{"model": "audio frame classifier", "train_examples": 39062, "gain_aug_db": 6, "n_mels": 64, "num_classes": 17, "output_stride": 2, "norm": "layernorm", "mlp_ratio": 2.67, "subsampling": 2, "width": 384, "optimizer": "adamw", "eps": 1e-06, "ema_decay": 0.999, "steps": 11400}
Rows from block 2 of a small audio frame classifier, named by matrix and row number. Rows with one number belong to one neuron. Each number is 128 + 24 x the weight over its row's rms, rounded and kept within 0 to 255. All counts start at 0. Numbers have three digits each.
After each neuron's rows are labels from the 100 clips, of 14848, where the neuron reaches its largest size: "responds to" is what is common among them. Only what is clearly more common there than usual is listed. The data: telephone keypad tones over noise or synthetic speech. In brackets: how many of the 100.
# u: gMLP up (value half) (model.blocks.2.mixer.u.weight, 512x384), inputs 0-76
# v: gMLP up (gate half) (model.blocks.2.mixer.v.weight, 512x384), inputs 0-76
# out: gMLP down (model.blocks.2.mixer.out.weight, 384x512, transposed), outputs 0-76

u.87:126135180154092150126122115137143079107115126111108130117124153126173124153112135138140132128131139125155141107170111104117084038101153107131143122156167069095087106130111161136106146150108144154130113123113148150138155119114146096
v.87:130153129101116128103088101171160133128132123123116139115128101145110115154140139160127162104148130113122093093141075127140120066131167093153110124132141079123118126135117148105125164193128120148109151112119141101126158141106102116
out.87:169148086145117120114074105123106150158118101093107117108163130111136106130127098140153131112120121134101121081133129166143075090146089093161142136092117090102128099143131147143129136120110109152140105115117134130076162113109131142
responds to: key "3" (100); reverberation (83); first key: 3 (30); last key: 3 (27)

u.127:095095113128166089126126152148150126138115094120101108109145136145113117148152098122135124185120126145100099119154113131162096093129186153139120169135143147128137156104134133156114112118154131099107178132119118099127124128165132098
v.127:117136109112131152144131112113115145099076146145138147135122139130100136106145131117171144125145119144111142145148171151070116141061099146140146107131059160127153103156101156121137148090127159113118121154115156179074117170121087137
out.127:178114104165126142141122126151135120128144138101130141160176101119125141114078102200068131114146136159144138136081138123165091155125105142119126138114117165137112106144142142087147109097114175115140120160149131172141137093139094130
responds to: key "1" (64); number of keys: 8 (28)

u.164:139133145128090121127121121113106095115133144090131109138155103139144132173110160132080141130120158104160115147128090127119114111121135145118130166108127103079127115152127152195128157122096101122111126094106068157148117109179116134
v.164:100147159115117128140121124110125148135155119112133145136129094164137166164124135121141137140155132075116126137121094109152135130126111169098104135124106145092158130130148119184107129131122120128128098091131102178123126143129084141
out.164:126099134103106114119115124106120125125109128093128142102118174148158120134121155156163149135144098126109143131147155162140107128128138159137119126145123121132136101139102112138106104117100111149146146175140162174087170163129094133
responds to: key "9" (80); reverberation (65); white noise (45); pink noise (40)

u.218:132140121181152179121133130148109132165084120111131109146127123147114136157126125159097133105110115097139112137140115111131044026153138124113094187122158139109092111127157116114130135163135113130122134127119106150117177121105116119
v.218:136140094130123172146108151142133104059147153104132139123138102112104148111157160170163134108140138129141138131098137131138111142125133106106116143137104188087116157140131148106139112129173148122132120136107107142137171146096076127
out.218:144168099095112153151143132131082147149129179138125128098110113087079135103140123150100164141143129109173104093111074135116101121144113128109132160123143112103170121144107098128133127117145128107123098166160114121103156116175154116
responds to: key "3" (61); reverberation (59); key "9" (57); first key: 9 (29)

u.385:130146102129127113117092171129140097097129098110090123133129138120130102131140112140138144156098140112150137172121106130181137097114203122127102118159121156098098152117118134159105088201147104143097165129141138143111121143154127088
v.385:062145160157124074153157133126121127162139101090104127171162140118142117145142094149138157143157123105111127128178104134118157116120125194121128101126098143111131160104136142185152078119138131109114147169140139134130131133124098074
out.385:140104148139126163137128124137123150174108158142159105138170136141139112166094135182154152145110140159164077094166138161109095126142124114132112129121134113116116132118083169107079132162099117113132129124110147153137113073180143168
responds to: key "1" (76); speech (65); pink noise (47); muffled (low-pass) (32)

u.32:080112102129093098136130150130125130127135097137140126110115157187152136115127155153168079182121127094134123110099145111144149122080129111154085129150136109134127149123123105133053073153139119149103167116156104092138118091123130111
v.32:130156122099136169098123126119134142155140114110143113166149090106089113139156103142126155107128160109095144115117124130112130154124103128076082113111096183131172094135140155117158153103143165134131115134137149111136119103113090103
out.32:144157121086148121138137094089133117118123166156098109141139069071111161110192107106125112145134157152111163103112134138132144119110099121134152103114150159142173152136132120148103125084158165160168129098113129084133131145104096089
responds to: pink noise (59); muffled (low-pass) (35)

u.507:121138100083116110148132173102095111078100131165159119106120133156135148096158192127176096159103133144135161146117106155109135119087124093157143135124132148126151170152126134101133123108107124124085129116090120130126124169139115148
v.507:147133129100129142109117165121150104052097109112108100184121132107103165124134142183130148111122134075152132113107141132143122112091144132154100126136155167114128125133126132118149121134111129136133095113142138138137111129114127102
out.507:072114103107111129159087104130142136117111117110165143086171098153115134090133111121116146133155094142078096145138106124125087122136129075142132161151154146097114120083156117116125161122118139134167167163130131168148183139094131165
responds to: pink noise (38)

u.8:144165142133129103125161151091069133128102128112153136122106141110149166112160144130134101140102121122089175145143125119147098100094128128133147186144096121125129173130138118142140073169102111098078148123117109159126125100115133122
v.8:130124121124127130110090182123156107114114088117119110170123126140128165135135142166131120122099151084141110086100165138125122094084102132153116121141160176164141121119143144121112129092132159119151138107128140137145129124139082092
out.8:134102156178115141124114161099106132134126071117125132103153167162156102139086151112126136134129100134150115140088114140155114167155098152120141149114125128146094076165089171085136160141165124120136110105147130142126144122107128114
responds to: number of keys: 8 (29)

u.172:135138155173152145134110108143126121099094134135108111125131120124157155123141122130112090117138120132130126157124127105141077079104160072143144119159152106128125134116160128125071128111132122132123119125143133123114166113125174181
v.172:078093164137138170137087118112137061112137149117113137148120098119125117140140083091108106143159125177152133151132145110081091150113106148120166087163148137185101120081130130082162138100135160122147139129128167139139172148093106130
out.172:134159098140137168093091104123098165189109117100135106110117127167075121152145140124116123117116108121106129166118142158154100128145102154114099162103084168130154112155109114134141125094104122087164139123113137110099083134132110142
responds to: key "2" (100); reverberation (76); white noise (39); first key: 2 (30)

u.335:109131140113107098120117107140102114117135120166166145132132121145175160096107140159173074149123140083160162132118091124122138116110145097145109137150105100137117134107162113112070082162093109118067141094179096124134181127129154146
v.335:112089146155107192129116137086142130095121116129118103147149142131105108121097086149093108087122081139131111156129148130119104122145132110132126129139151164118095082094139140112170156105150142143175126187123134145129169108112145160
out.335:134172111101140218145159116092091131177100121128138138141096062076079117128173138089148157131101111144069128132133165154128106093138122122106141130134149191147172145137124121129136137082156165109147158160125100082144097152126120114
responds to: key "A" (62); pink noise (50); white noise (48)

u.353:157099143112117161123142101136148118120130102141124132082154122149145156112141113131187124118132144146148120120108138146146087122142106155124102125102163105129128080146083163104082153113150138152165121122101132103141163117113124142
v.353:104131123100104122108138148102141146130134069134104167095152144151132089114105091159162125102162103126088104134103115161145112150153101154129111166082100101127112096146115147102175131156157111154122169144158130151099115109074133084
out.353:141156123102139118113154130129120122131135113139088144157112144101085096139170109079095094116109117122120097145140117160119127107151153124174126109133125091137140157138123137146129066145121164143159138124135157118109145164147120163
responds to: reverberation (95); key "5" (59); key "C" (53); number of keys: 8 (34)

u.84:069115114112123084133131143132110080100147138137145165088085161111148122090144163134161115139133120144124153111122126127118119152131146136126200173130135137113088163144118110115140129139123121099123150132130082101156121114135143123
v.84:132098142100099110142106122139171108096153133127133132079144114096138097084117113122104123142145154151149113123111117137126146167163140127162155152137144102099110147135137124136150173153151114121091128157159069110187126129136152169
out.84:127138156140114111133094137084124162103134131079126065108148125179092165153142122160145135136108077083139132129127139155130124128144132101170085154135157094133144113137130111125131167131112109113086108113171134135120162139084162179
responds to: reverberation (93); key "B" (61); key "4" (56); number of keys: 8 (29)

u.254:114134149125115158128098125091128132144123112111160146122111132170193158128125152121136090152104150136125149169102134146161100101119147107143124173130135115096121092126115152165066132147134105122129123116114096166099153103141122187
v.254:184132093083120117126117118135125117121133121107137147145124127117155168110143153157165122124122165089091130114116131117152112117125137071122106159110159144121123116112130098144101116150132118091141146091108122137136141148092132141
out.254:139125166092122106115122096131151122075127162135136121102114114185080153113081122158071133105151127103143107143150142122089095157128130146127108168144131125081124107107154131113143140102143163123120093106132140150134157133101115108
responds to: reverberation (98); number of keys: 9 (29)

u.379:132133093098099147143128157113152121105120084181152077127162148138122085100077144119097117101113158105167085121163158155070130128125133130115145141166108149081113140110148154077159146106105145131153129136136107137116126155117142154
v.379:140120117156167138132153115138144142186134106106105169107115121159161121136158114124148123175108149114127107102110118108159129141144097133143094124131126097153160107125110140147047127112161119115139182101130153075087167104132101106
out.379:139144098117143200158145096070083126136126086127133103111117142091112089105120123099165146151114070145110112167113104136122140141109140117139166121107144157117192145109138095143125086087122133157140128143103110076090104153148132114
responds to: pink noise (57)

u.474:102113155124127122117130145119143099090114127149114106107100160132152113105116101123140068127119125106127143140109155121098091097067159107138118125170150152111112119100134125098143126131094145166155121152150160138148135152113167130
v.474:084151122085124099151101152132145128086120142142166142121124138137119125088126150156162139134154128095155126108131129154120119145131093142118145152132108135114114161162119126104160134154133139128085138123145111145123137139121088115
out.474:114162093100133125103161106100088175124093162135130173164105136143103130138118092077099146122109088129159124141100096121164096078137130150107157118115147140111164125112115118140125148072107137154139131130163110127115132133152130116
responds to: reverberation (88); key "A" (85); number of keys: 9 (32)

u.340:130096144142132165128106117153116103167124118079109132118141165116163106137104099156136130148149167131150110084118126123123080077126148071126099108183158137125082127110073131136127175130174145135129142128150155095125155131117136101
v.340:118116138094123086125144070118103123124079094129111092133151151128136100142098092126082125114121133151138119121144109135149083017117173138138108121142139117100145127111130128148138146129130136142105119150122117123090113139126158151
out.340:138123105147159169132118112129141128116145088102160137153128111146125158085133062110143148121126113125114115159122140116114095111145144119128093132126111170093128098113152131122132113130134155131094134122116133099133127140088139158
responds to: reverberation (80); key "1" (55)

u.170:142128122136103122149177147120102076108101171154128110084110150125134138137132124119112143118094139158150142115164122178115078068139157117132122159130148115109138132191103120110133113140129142163106136116112094147128105085173120138
v.170:130116138101147174129148141112117136118130068122101098186159092117117112128124078123118123115123146150110131142152098130109124114149132164079107100112067154130136119123140174086147136131148154146129122135122127127119143117148108073
out.170:164118148127124152122124067119143087130106206127135148131107177151126152132135137131117135102123101134057150130185180111112131123109148168149139125097126127127128125138112103169095127096090159125137111106138137151144088154145140145
responds to: key "3" (66); last key: 3 (35); first key: 3 (32); number of keys: 1 (32)

u.296:135127129139157147126115139142113136117071103195130124132121145128132157103162142100168091146102125108118145141117120166109108096069129091139134115138142161140151140129130136079115125085096122129138120129092149098106121140118141150
v.296:134095156154126161121153116109077107136129091085123109155148113137143143169119077131099089136095090147176166161138130087171084090140135145122133149117134166114086141086144099160118144152156120122124137107108120164137184087140116140
out.296:159129112137106137114099107180118120115147166096123130116141115149076116135146130144065135121124132137138148170086122093177105140143119144126139138118102136144151084139126108098145121049109147079159104118160120161147147105120100144
responds to: key "2" (66)

u.370:113112129137166110136142138126144147133092092100103135082133141133141124137133100102144134178116118150132121136163149129146054085117164162151137185118139122119110146109127148155116133119155121096120165119101130133125125137156118113
v.370:129112120118105185138100123104138139114113116162174121122142166185117121117086168090131145116125110103161084115109093129146095136114123120134135166133095138142135098129115143104147136104094123103144107141124107143107112123150152158
out.370:151141076138129154135152134128143112117121176112124115148148088136082125134129111194064165126125130173125111125122119130160070161130113128105116154147127199123133109138132148112155126122128165127157112166110127133136131124150095113
responds to: key "1" (74); last key: 1 (27)

u.386:123158116125096076132109143122149154134145134143166119133121099175145156101110162104144083128152114073167122154117090122148159130124139102124106131123108117106148139129145085132121120130126119148083141117137091123123105112127125139
v.386:128079108143171149129109086134141068121115096096098126153154118111124119149144091122131126137129158163083100117122137131118078115121110128109097123139150137171136106131119155111114163104144148147133149140139146104114168126139131109
out.386:153105073144130126139112130135153117091149162116135108094131170165105136142117140128070144145163151114169106072087116112108147120140093127122127106132173119151089096129087110103141174095125141130159138094141139121127106118141123097
responds to: key "2" (67); white noise (65); first key: 2 (27)

u.22:147108109149148132116100129127095099082088113137096119122162158121128112141138094154133136130079107122137124141138138136132108032096180104139121127185140125121109109093161134112137119112103087132136147145133135142122163138122164153
v.22:144134132055136145134128126116130091120148118110130116125111123115164161118110121144145080129134164116143157135148157094138129107135127129154146155132152131102091134088156110147119136133113127113190151108093111161141134177099108147
out.22:168123132146138180119165109133101126160124109111122116138105153121094084132100174116095098127105122144125148127116118143131117105135099195120132133088153142145146141159113137118165143071113147107171099118090131117110105079163121145
responds to: key "2" (66); last key: 2 (43); number of keys: 2 (32)

u.383:108115153193129133135158157137091117133104117155106093126157151140131127144111111148094085120120094108135121159144135121120121058120190154136131125157128126143094131094145134170137119138139087116107147153137142163118132120147175143
v.383:117090140161162175135109099159133098147132142127092103159130113104108111144157084128078124150130118149112110135118149129091125162124115131136117078121136143197150107126099171107133128123158141143149140135176177129139182137135131115
out.383:172115119161141149136145145164102124144109107133149102075158156157137162137108136144120114133102115088096137164131152140151126138099154099117110130099105134125156118160105136142091107139111112113139133120120138182115121116159156165
responds to: key "2" (97); reverberation (71); white noise (48); pink noise (37)

u.73:106146158128125132124116141126161079106121096115105135091106173116176107139147112143150116156099144137119135145155118110137085087080194106131097123174186109112112148128118162135115109122145133150114182124119145112127144151129136105
v.73:085111155077157141172165131104104108131128139100135119142085163116126094131121101138115115148119108146123129164148145160138098111095155143131122137161152151138153169126096128138143107150156143124131167126158128082153145158134120126
out.73:148106135132102129158123103087104153121112144128207117123160143152152129140085097156147133119123133135102099135153149124138078136141111126108057151126122132083167098121137141138097154132109154121126146171127121126126107122131141165
responds to: key "1" (100); reverberation (96)

u.45:158139119156121147133151139143109116140113130148124087117121194109117114124123165122112125147088161109121118148108093149140132116088154126121129130129133152100138148141081157162123127152126129102124100099125110078110111070146148165
v.45:158099120173131154089146173128133145147130061124093161112122201144125107142113123148134141165119126108101083120107158133150139160117124126079098106098111154136114106114064141122118133133161120110138128118106174099114096072140117073
out.45:127123143130167064086130129125143164161116088135121095089151170113110125132120113136085128123153089135125113118122098134163121130127135160149121148088129092162132174172138074129119115132120144113081146149128126115136081130151152110
responds to: speech (98); number of keys: 1 (28)

u.250:072133127105141152147159142087120154152112108129127102161121103169109147136149112121144102153123109128142152146140145147113099117114132163178136158133115139144146129089148142168106099137149164091112171142115122133111156136125094137
v.250:148141117131126119125105135132108089074139145065093138142149108116116116146118106166117184104161144125134109146134111116118131107125170141091111102140112130076105087122149152128143121138150138144112116144121128194120172146116113078
out.250:120133091147141145146142140160111087110122137095113150140123162155084101144147135119115161123150125117093127138131087113134096120129117129104139142179111140146140123122138124135124124158069159149130118124124122142094134118116114085
responds to: key "3" (62); white noise (46); clipping (25)

u.275:134170097125092073125143140140152101110144124125130125127096126138141186109126161177145116124133171072127132113092147107106139118098156068119086125100176153088133145126134092138090100128135143135115147091137129130155125132096144133
v.275:134108131147071109151096128121143098126159126117149133099124155159172160097128162140163100149126164101128118104098126118117145138126163090120123113131164089132110106098122104114092087134131101112132180088141133115125138118112142169
out.275:101109150106139144138098093129122093130157097112115154124132154140147083136134173178132127133132108163141114123167152131110136116147141142109150102124122112138112126128135139115103091180092082184119141142161100103156109162096144144
responds to: number of keys: 1 (57)

u.232:104128103110134130134131112120144153147121093113152117090146096136154141120100130148118127125146118142113110147098113132153109108138111098178120233113172129086078133147163115127116145181144109066113120100132087173127114082143150143
v.232:131123084139136114127146163141153183150131087130147128080139081151105134105147106180181127113150130154080100129096124157154140159150080103132085163080129149151145089147136130107123148142158147128130136143142112127102111128142097104
out.232:117136105155139095116168114125157145163117098146147132088123125071119137122168140156088143170121147117106102121122136156120137138108127130092113125141135154160128138163086161110150086122135125102105149165099147132093117158144134105
responds to: speech (86)

u.350:115134128138107142141108123124110133137129153145146120165154107171152149155118109151118147111115113108122129123147103105144094061157135136117098176126151144144107094142154087119118110165101130155101168113105111158132141142107096105
v.350:104127131137095092136119156126120168162128112168166131103134135207142150101113135108110129146122149077173108123114112143153130098142118145136124154144150105139120112125127110124087129116111121110124195109146143090115121091126134128
out.350:133168100133120149148140115110071158116111094160145098120084175120084126088165100113134148136068097106121101126127156135111088100121145116090121143132130122118175156137108090118146156089120114132155109157190132144120128182129170145
responds to: key "9" (100); reverberation (93); number of keys: 8 (33); number of keys: 9 (29)

u.271:125120137139094095116130148111090109142121081169115134141115176170164138130129135116156085149095093066144150130133176129125159116062136133177121117131101142169140188112125111126121067125134107123158144093132135160135115138118130106
v.271:077118132109125111136136171124157153064134124124108101108116153112115105142081126128137137105134112131146092114142107143134128107120162125111137116189103136060124139105127164120166158149123143144143096171118116130130130131180172147
out.271:090111086125147085153116165181138169134150147104152141152124083128121149113131111159169161143149130128093112104093107116111142142156135123134125124165126164143142116087143087165129155170150119102111169155140093148124167133152096138
responds to: pink noise (75); key "A" (74)

u.495:110101161121150131145110127130129095067112101098119121105135114118141136131148132146128123147114122139114132151113119140154059113118146145160147220119149146084104191142120150130125128125151123106116128104143094109158162134135127114
v.495:086121101134144118148105119126139133075139135113111144154137110151117133136149107159182154175138119114112129129165131130082129130117117156126126103159112168120114143098144128121138113148137159135148157140140126154111189130135061127
out.495:161161132157067155105117107099130149162133137108091123123154103160119125090092059130087127086084142134126127138120151134124140083124140080128122130099126144104118134114132124084151131057131109143140088123147199154117137148146150104
responds to: key "4" (99); last key: 4 (69)

u.424:109147121094136131124127130115163133119059099125124137120073143133142132134148128099135138135111104120127132155152153139166034056098153097165128178142124082100109183154123146124087098168082148119148140110157125127101113149135156102
v.424:078113140134135130125134104139074137121100068153146088137114116133145154136117138137135082151138091130115137159116121134129029078113136112153147198125110130090125154110167112129115143144135127116093127148124084132121183110120127136
out.424:164138128112145116128116121140122125102130127129115110118144120133150125110120145102126152155160107128118133143109076080097174149149139113093166124097134169109126116110155098141139107158121152138108133170059138148154100124091121104
responds to: key "1" (60); rumble (38); last key: 1 (37); last key: A (31)

u.249:082120091182138112122143131173126140165128097143141140107122129138109097136123117139159122132113113131121125144134111141126119131144125148164116158128097117142110132162132104165092136200117132105095161133180113144106124122165149149
v.249:111092137124165183145173120107126069107119098087114137121104107107129118138147109116141128145120125208121162115101129123152049134137114139106099146125154103122098150153142139083144134141141107157122105109116124158157131156123137103
out.249:155128166124121080142174127149117117143126150121118114076128135112164121161092118154104104125161139108152096132103142115100117137123126134080111125081150105104102095100141141151172091057143146154135135105114143137154125120121128053
responds to: speech (78); reverberation (77)

u.161:138135127109158191150083140139127092074123137097108111117137102094141128146129114159127123129131157144142120154160104133150116062126165092129119126167166136094095147107140167126094145185153149153127149149135110134141193129143135144
v.161:117123125161121137137082146166138118140155129104112113154177111165125126141130090159094135083176138116170101144154122128166140120169102158117103135136134135136089123112145118131140127183174110148116153127118135141126153133071077083
out.161:160155124128098108132136116132161186162094141167133125063139161149102110145137138162145123107128115110171112124100154170150127124149091092168130134122134112125122124146100175106148103124185115133155118099130116131091106106139123130
responds to: key "3" (93); reverberation (71); pink noise (47)

u.286:136139145135102112123147159124087092102132130163102074077135175121177123146122147139104107106115129127162130167135086100148128101089192098096124127140139093098127115114130149116149136107105105150098115147078122148117111101138170154
v.286:126111134176118128152067149149134089122140114129107119121153169143149112140109130137109141124160153081136080149115109143105105094111152105090132108169139138141102118111102165105160122141161159152120151097128155124141147115105110078
out.286:135115130173194155129153116119094138155088137117122142097107160093136135136137096115161111142121113153154144078100134132165090086179113087153143140138155102119143108150116076152099114139144100141151121110152122143102152135176120135
responds to: key "A" (100); reverberation (63)

u.165:107149168125088119144131160129148111087142107144100140110128175148163103125128140150186130138104121098096156154143113100121159127071185099132122119108119120119103185140155119134122106177146114125092118128120134153149074143130152108
v.165:134104094125127101120087171129123139134142124129153158111095171134125136081097137149163085142124141097128107103087143117114140132128142083106115136178156151138110155087142097090130136128115121111126171123163124085152122119147160139
out.165:105096103127154147145135143142120113114142119121139169094086171131149113126105134138155120126132156117139099125107137157138139112118142100128140114141113127131156140096094098121105159178134064123111129137166104151119135098184133143
responds to: key "A" (63); reverberation (59); muffled (low-pass) (36)

u.230:138123134144122112111128126105158151125085048112100111140168107127121126123142117082130111141099122127151111199087122159135064110115146140141090175119146135088153159125127162138121142111175132140124139113132137094104134160114131129
v.230:067125170153104168107109162113159086080161118073065141127124148108149121153153096170160121174138130132106167149141132111147147123095158128127102101136164147153104137087139144134122117173151137160139142118128171156136187132102089117
out.230:171141080155126137132165115105131123171103167140126115121160089148093128119138108128102100089097146148124101085140154167117081096128108110109085161137129086087114160129144117101167148119147122116161144146129161120102161137126136104
responds to: key "4" (76); reverberation (65); key "*" (56); pink noise (43)

u.419:121127121133124173114144127125108089106093149161154123114107169117123149128136149145139094127068115112156164151151161161138093097098159097166145191167115126113138142134145136139100139135099136093140132121145105114119145088140172186
v.419:184144106087118117135137120141143119112155144123135160127104122112167173096131176149158120126134163100111135106116139106131155148132141071122113115116161123120119137117127092126089111164129121106134148079111137118143123147093126153
out.419:116185143106131138124165119117117155145127176128149118117110090119131176126130109132111125119101104118125168110157144120169150131092158133172121169130147114077121147128192097160074091121120117105102083129118111141088139116153116161
responds to: number of keys: 1 (38); pink noise (37)

u.101:113149118116117111128096147145110130143119130152128101166161154177147124143119106130144108123135143073158120139160132132069117077119143110123124127190092154143143129102159112134124103090120150130104164135131128150098157147095117101
v.101:120107138158168153138163140154086142106067137152118141090099160101124125156139121137102128146094089187130105159166164129138088093103146118134152144146141131131107148166080144106090131189130119138122140136153140100119134132131131135
out.101:144120156153144134162148135100094124149158131124162142118100161111154142087124165124165085119131104096143141106133119139094184150121121126134161108136110111174147180153143099172106135094111120117105151137112099107093115145161136123
responds to: speech (94)

u.216:158102100130150120119145132111131098094064083150102140105104158112140119134150117105147125113110144118081101159137130139145033074135167117138087154134095111146144164176124136143096108124114135130117124111108128115086084156131142102
v.216:114118139106130126136107118139161117123144113081122122131168110116110113124128087185163154102188147131101134115110103134113103162140092146102116153109127132100133091143140130120179155122157173122097143126132148121132118139097118103
out.216:121175150066149103130115129134120151172154157136150126130089154135147130148113165147116128140167130112126156110140107120132123150109159077132149101096149096106128123065128133160096086122111147135167158116135185123150140121098094147
responds to: key "2" (70); first key: 2 (38)

u.405:105156136083137161157142131140103164117061085130135110141122152130103133124155138123131138127101118086115130198122125150104058106076141131128117171143117165104138175129130153126141107157163142126105125109117145117133134161106100081
v.405:117085119163147159099121130116149139145137076085085098133116147129130113170113066135133104129123111141084113146162136139149050071122176105148082160139144139095115110087146115163090165157156137138158175153131140135098156125135144130
out.405:168129093130169137115176140128141113147112116156150120086073145133111136135121170069102121115092124149157097124126098151113099138198137098118148128119106099114136142152110102143127135142127122122177113127119119114123101104172180113
responds to: key "1" (60); key "*" (59); pink noise (38); last key: * (38)

u.56:104168124078164141118114114144110142105122158180153111133095101100126139109125155138102109126131105124147134166166120099113134129132170127159130146173096131078149180102197109124086104134105120114117144160176085140124161122137158156
v.56:151102090137177158088126156139135112138133083137101118149134117115090093152118083108128124142086142150152107101121097148121126118133142119092071122120107148146131139106151159080142141108112139107103123120129125100143148117191140101
out.56:124147115134138134086121110128164157139124120108144106133118183110160125130121120093157120180081123151106147095159155122126135107116103123156128113131083131109136166135129084159119104135073110150123113151130127138099101132167121125
responds to: number of keys: 1 (47); pink noise (44)

u.119:143162132120155155131145082164114161166094129105133134125149100116134106140113116099050155102143105146172087179154141113152114144126120150131127147124086143084149174137105129151123156149186098096091102108134099139104114144142111134
v.119:103143125167114135127150141147135156139151152137117145085115093117101161147139139177115130123153067160133173155123148126161156154153154162154180126104115120093099152135169105156103143115129125105118103152140091154104125078154116173
out.119:135129115136067114149126086082113118133144141103101130101126153124125110091166141104163101155094144192130178139113119116100149091129115112169136129082147095140097150128152126092106115120099097162155144114126107152155146111087135113
responds to: reverberation (92); pink noise (39)

u.277:116125129129139133134114151136112148148107129149134124143144124169145172138111131137142122111138155110089136121137106112136101056157114129131142187117150133127098095128151090155086088137106132150124158108088123146139122098107114095
v.277:126118164119110076139117132124100178107113086142121129092157171147125145130136128143148149128121144093140140142145135132126131131075118170119121092133098160112114100096117152153121120108141114128125125164082164195135111140131118113
out.277:161152167145117146165162100116113123102136123104158117131119158139104124114106094097069141123106123113119090137146139139115095100110135143092123125147152098115147139099122119115142194084090137116159061110158148133103155160163144161
responds to: key "9" (88); speech (63); last key: 9 (37)

u.441:111177118098125082122105162147106160140142109120146150135162119167147161133135105130145134156125132084167108115147129138097140121132131145107127113167082139113145140103158144137137121095068079107110146159139109135073128150112100121
v.441:069133095091105120140134122119176165123126092162174116119141110161118128087131125113188107128152101132115115110129157151071125159126077153172134135116090121152155110126156124101165156093124175130137153194118131117090121161094078111
out.441:147118129126129131167104139120157124088125105181145124079127166126129143119120135144149090132157106078141158161117135166169154140118121114135117136173125159181135136140129125094133127145121152158142139121138098134134112124139125133
responds to: pink noise (64); reverberation (60)

u.471:091130112095146124135152136096145110113084140129139141097099135117115129144155126100141153135091095148116111142176164159140058077100127139160140144159121121138138166140130147106157114093086129121163129161113133136120110127151139115
v.471:079098138149114157148117136121124088096122116132126103150155155145159113121120132150133110165169114136142121149147133127087100122081122125093165114175123115146068093083127160086129116115149131140119158147141128144122171099145115143
out.471:180173130114114135109133110128140119131120097115137132115127137118168120094127151089135130140118110118107135117109102109123157119158147090097158116081146153125125127130135089153126098169131165142142134150082152148142095122093135140
responds to: pink noise (43)

u.458:066146130099124135116118177105151132122114072166128113123106145131122102139126163124146140142116108102165130136115118167134142118103155127151127145151114168109120190149140143122140090145124157130118116119122107081131094146146105073
v.458:154157153115130136146154095121110155086045118177165114107100123130144167157141194122088133105145077137115139133132113113123105097116122097154174160139149104086128141137121141126105111115113162142119090111123113150130138159130154154
out.458:149135121181121140139103116147119138151152106113127100124165081167109132136128148134134153175141126103130097119054099115123137137141116152141134133118182151141164117122142137149143165129166153096106099081109111134121152131129109155
responds to: pink noise (62); key "B" (54)

u.115:157136129094126109103121113140097137121133139135133136103154121124157159121127134176118099138136149115166156142146107123140114119150142085114145148157093133059093133098143123161079130160158132119121150131113122192109170148120135179
v.115:140067150157154095119130130159132131139145104161110135100162151135120119123110104164162153136167111117112144093095083129118160189147101145138120099092089140144147102149113115137125091131121159158116122129142170108138099113154129082
out.115:122124102166127107117129140117130165183138122112147110112122145106130153113112134121123121148081170133167146112115082136144169136137086107101120128191094120170125136150097110094118124122087107125115146144112099145097142100141149153
responds to: speech (100); mains hum (42); number of keys: 1 (35)

u.224:112127125131146164132167146148117113121088104119117122162141127139110133109116099175111076113130132139100133150143150124107096043133111160144111151132143177111090127119165114135142129156148118108124128151142102148113177131112107117
v.224:158124129154154188132154068121106128130099123106102079120140110144130120143099100136081092137100117163135109141170124117120067051133138144129110140137130113107108085080160136121099124119128112121132139152127120161102187110129162143
out.224:170124107104143124181143113142088119131122185139100123093158107140107116162138108150112147161160155100140111104123103125131102094132141155103106146142139114108128097122085090161114115111159124123093130165116142067124113158146144125
responds to: key "2" (65); reverberation (63); key "8" (55); white noise (49)